From a checkpoint of a small audio captioner: encoder norm batchnorm, decoder activation swiglu.
Rows from block 2 of the audio encoder of a small audio captioner, named by matrix and row number. Each number is 500 + 50 x the weight over its row's rms, rounded and kept within 0 to 999. All counts start at 0. Numbers have three digits each.
After each channel's rows are labels from the 100 clips, of 14976, where the channel reaches its highest value: "responds to" is what is common among them; "lies over" is the class under the peak. Only what is clearly more common there than usual is listed. The data: synthesised sound scenes: up to three everyday sounds over a background. In brackets: how many of the 100.
# pw: pointwise conv (encoder.blocks.2.pw.weight, 128x128x1x1), inputs 0-127

pw.103:539439532493573441433479480558515401545486383536482485492574470409493560496482534483382501464503461550476522469509469421526488522434471480480456436505490526503424550440441469494570420444437615382516538488485603511498441402498540502496519606567501572482497447507443507443453432468440507501519436416530459420492555512434550504474559556450528542514457545467541533486547506524610547487574
responds to: church bell (42); car horn (28); first sound: church bell (27)
lies over: church bell (39); car horn (26)

pw.69:475625459507542478498484468480519472509358466470495499457517559483566521428437488429487563524538427446488496548412462545457519585418446492568535441572540513513418514479502581469453604490552549521466534437521550536547569437560507466541496558463531495486421584525398531494564501380522452458491477488561547535496441537543531421574450420475452505473540459478434449568440537559548445523535
responds to: background: none (69); fly buzzing (25)
lies over: fly buzzing (25)

pw.54:534478570461428502480484500442536501539461473498461466450430501504544448603486564548511465463486561534477489456478540453455554544474490554529483490376479606399511509484557507378554491578429536468524498452484445606500462419439433520402507459465483429615554503510565558414462511396462604531477498526575518549443531525489530532516526451504519442439584560453454472501462525488597472467463
responds to: background: none (74); church bell (26)
lies over: church bell (26)

pw.56:507486440451462444480419451488549462444463461588484457473445512523434485522406474535388517420564446522531535419544440465555453501516449517420525475392426497451370539590538462548516499470494469508537623464499501565535522434533527509495498513428510531469605489513586455544511422551474508468459552429547523475564527485541474562421476441464421466497453560507559548468459472568478472399441
responds to: phone ringing (57); first sound: phone ringing (31); coin spinning (28)
lies over: phone ringing (55)

pw.20:520482490457535533471457494435509457512632486505488466461520559467503486474534529553436384523499549462547587486493533479479419679557533459497498442472516517512447515515460456460518617451454424588498479521550455496545504471575556506485388435463439508479435479531568499435550507573426447527452371567539505501438548491520457568417478595490476536577558446518468448487551510458536502536490
responds to: background: none (77); fly buzzing (36); church bell (28)
lies over: fly buzzing (36)

pw.90:587537538556549494586536513543495590506519539580561585514499507490507434431607440487498504445491452532376471420503504507468394472486485556525471569570415521564543471543466474483549500460464544510501496560495518516480460555402454419500530431451491528565553493475533494462492522449563489519484529531469554475559432625478430468530544508440509417514411513502584528565497454534582645543499
responds to: background: none (66); spray hiss (29); clipping (27); text has "clipped" (27)
lies over: spray hiss (26)

pw.44:503654561523540480484535576484450476472428529486495485447485589497590670481472390446487515522475516540562501534434431485490513484598516542521453532531614493485580493471506511596508523498471462488484472437398459476525437506430507434478398506503437545501498435438518551498515476494466488452501524428434577523463491564465529490446454484387509529589558558530530522506416486461425521544504
responds to: footsteps (68); background: none (50); first sound: footsteps (36)
lies over: footsteps (47)

pw.115:582493494485522434455527567533474402533446490439528507478550560520472526433490466449549535560457470618471471454462443462424426453489565551522541497531528469522525425475438458476494520437416508482416588507420442475554462520489575432406468409576507414407514588482491505500513478451598511411590523472401474518619493524540523482504535430553436525516475521439498500486579479478574509531495
responds to: background: none (83); meowing (38); howling (26)
lies over: meowing (33)

pw.35:449422458473479443621427484497518471552520507539495506609508475566458478468463521467462435492447520505468512477463573392448479569542473512501563439589505487468450463556411494460528438429544427544496494541449406387565544531423496579528500468425605480536507587398480391489468483473532563445458485510411524434471536448481513486487517431421533425558508503448448540538511478507528487426473
responds to: church bell (40); coin spinning (39)
lies over: coin spinning (38); church bell (38)

pw.30:487539578471472471520557493510456489594468506488520456486465481453548568459559467460447542547553516499481548459592501390521522479551541485494450475423539557470493585554450573465570542595531468520548506588538540489476460472432505484652511400508466469521416463504509503464501558476442460455449517515455482572467451498465471489442620612441537399461434461479555552498472595460609445498470
responds to: background: none (65); laser zap (46); siren (40); first sound: laser zap (34)
lies over: laser zap (42); siren (35)

pw.71:476459483506454579522590455501479503488722474453521521466512482529425510504415511503417512474573530491385574488443472447517513415475520503486471580511571468447466529518535461468470499475456510454443411442553449545577519459540538646540532440444559549440537457472565497471513498540466460495532487604559458494495562520501509482538499520568447444561407503501528426481509521573514485438453
responds to: background: none (75); fly buzzing (36)
lies over: fly buzzing (30)

pw.62:504483504449555444587546431478519374464590556478629476579523562493481475545562536478478533526494498473482480482487539486506456617502472460465469408587472468555496424527537506399447474513528527587443508552448415595485550494452562480423519536516509561527457435463481543460486483445531492488493453653511516540507443488449417531540519603503554470471513433550562470504525585558563517542463
responds to: background: none (71); church bell (67); first sound: church bell (44)
lies over: church bell (66)

pw.19:457532512572433525421436480677520496475428447485483481537428512540527524478472403507524538457501491584517482464483500510522537570552516498423509535501576497452536503456457538522418494593533610513481525465445460500579404417552468491458579563514438437535526539432512478479468487610583458415482480424509489491419380463502465543463462554497541491490456398513540572537446526475546473536498
responds to: mooing (45)
lies over: mooing (41)

pw.28:542488486483551492495522510534482565548514534571477521470492507547432417459522527467417467504396475506552538535553535446565467633489484506570517431444450407489496504558538517456456480469470506587457582501414476538532531515533544512495484574589468544460482494561507484451381485625469589560457595462573463551410502449498465504526575563546550607539486489458564528573472547430535588492489
responds to: church bell (69); background: none (69); first sound: church bell (45)
lies over: church bell (68)

pw.22:528488508516479435514514494466462503475474491618531407426495570471541488417633519566572426530513477481462558422401476476412534465441571462419544558543485557442503612592472450533457505500482590499458475485492492479515445450551547407557414497517474560552491341495490518393510492519589495491467474515522530512466481509441512604460506523573481506455471452451510516516435568503478489468531
responds to: thunder (38); clipping (38); text has "clipped" (38); mains hum (28)
lies over: thunder (37)

pw.88:454474394493509518458511463511541514492534426543479406513521514559634532505567465527504492490467525440470523532484651441491512478495521473579427457563457458484517468465488444445491485496485586418494432592527507521561506521453546514467448532500458553479528476442512587489514477420484538516526445464560463617480476492450421431454582567458591552510540372499473439609469472511597456445456
responds to: background: none (69); laser zap (44); beeping (37); first sound: laser zap (29)
lies over: laser zap (39); beeping (32)

pw.9:417484566561545489496558535515530478523524395536460564432557464473497516423500548472498511467430518411451530536493579538454459564432508538561472460547530469447484541528502560611699503457409420499498448534454430581620511507516458518542458613530556519498527603492453415435396492490508502493523529535506510478479524508550427430525503510496488465447510520566513476555448529512542492522539
responds to: background: none (66); church bell (29); coin spinning (26)
lies over: church bell (29); coin spinning (25)

pw.125:561475506517532455548558468407519469507428562494588440485388539465528432418514520566394476513471492501497423557420472504484551530442549527617454451477478484443465588649404533486474525532527539512489491571471486507603485512602449443466498453444472459432448509440527496471408514525540520572533486499542542459462487476472491612493504444442501478479505503538471471501480365440506493435553
responds to: church bell (52); first sound: church bell (30)
lies over: church bell (52)

pw.8:473501539421472522505538494504470483495426492492460485537347519505514514511476504490411443573511583462470469470463415475488542420455456519445565466516607473463537505507497479424483608644436499552483446484383539560617605440459519490546498465554481491452545524527516618521473491604480531447486550514541533520562497510478463472457426532444455461472603500534482450515454415495465456460460
responds to: background: none (77); thunder (32); laughter (25)
lies over: thunder (26)

pw.96:465307406499520431499456492573490454623460480442571484431547487502491483456531507435450500532541481473504379439536500354476522526567489505516476513510415466447520545486487515609463477511448524513482459494480504430471482534521466415477490536493512487475583511485564521591518477601496474476546584556533504414502499472433600493518502501549454474522413536569544424538475522413548470478485
responds to: car horn (66); first sound: car horn (41); church bell (28)
lies over: car horn (64); church bell (27)

pw.64:520436558589449439484514491497473539443434485469490537530485510555496556552484463550500530502447425493486510503472448481494516624490484495534476496471605590413448530484459474464432533467566523523403528447390388528539519521476489433424503487519509503531456538489561580476574532413543447481429505582528413507437379488471461459539491548510495554555625449466572483510454388600533507534511
responds to: background: none (71); doorbell (35)
lies over: doorbell (34)

pw.118:567544502589457479611499455475562526421457503528583525487534495415438456473485429493462516460499549484539465479511405439461581584465481432518542509522571511416429420493565538509470511459459551464537476530475461529462542524443471470492558444501518491445441492463482474560522387449438560402640562500545480501516499525586550464465481628611565527463464508439535440486418454523463504482526
responds to: church bell (58); background: none (55); first sound: church bell (32); thin (high-pass) (29)
lies over: church bell (54)

pw.84:511510574562553427381485347452445477452515508485487571503499520504420474532431614460476619527544504459470498567434460451468518515619474467484495470505495468506460530452475529569611523540599507568515546534489501447545508426480558478462396480556526499490466463516543557492432477467374512545515581476472488490528497527584468499503524496468485468471600489572614573539521527549479461520510
responds to: reverberation (63); background: none (50); siren (41); thin (high-pass) (36)
lies over: siren (37)

pw.79:519508463525529485555476511498610484500471528452520521540609511400477520467530608417463416430459437526476523508552429473460556524520499488505522413436547559423479546577490514449472496521412649510417554497563457516381552540483460445487484527523533506554415515466556520507528458364497453543444505501540501488540412546462534523558554471591542513469624506472520537514476481492407485483539
responds to: church bell (90); background: none (52); first sound: church bell (49)
lies over: church bell (87)

pw.21:537518567508470498482527385431594554529472525522585518561548466558475473499476449479500544470497462506478577546530678474458486523423553466500496535486495446521543478566554405581560533529572453455548504589470594601462504552586525455541514560465479498493559572476584497435441451433506424471441445507515506491515542460501546492569539473517403489597480582465583487469461558544509468504479
responds to: background: none (76); coin spinning (30)
lies over: coin spinning (27)

pw.112:436408466467466499574534453556549500521481454516544437569580475454546428498530513430522484408512406505490428467600525446556512471522520514479464481561443552480538570589529541590512468510585509479565472605425420553558487436562447489551485522483548564498532466537528475562463532533615471487474490483552578488586539581531439435496553593511492470510492526527541495487466516497448557451350
responds to: background: none (56); doorbell (34)
lies over: doorbell (29)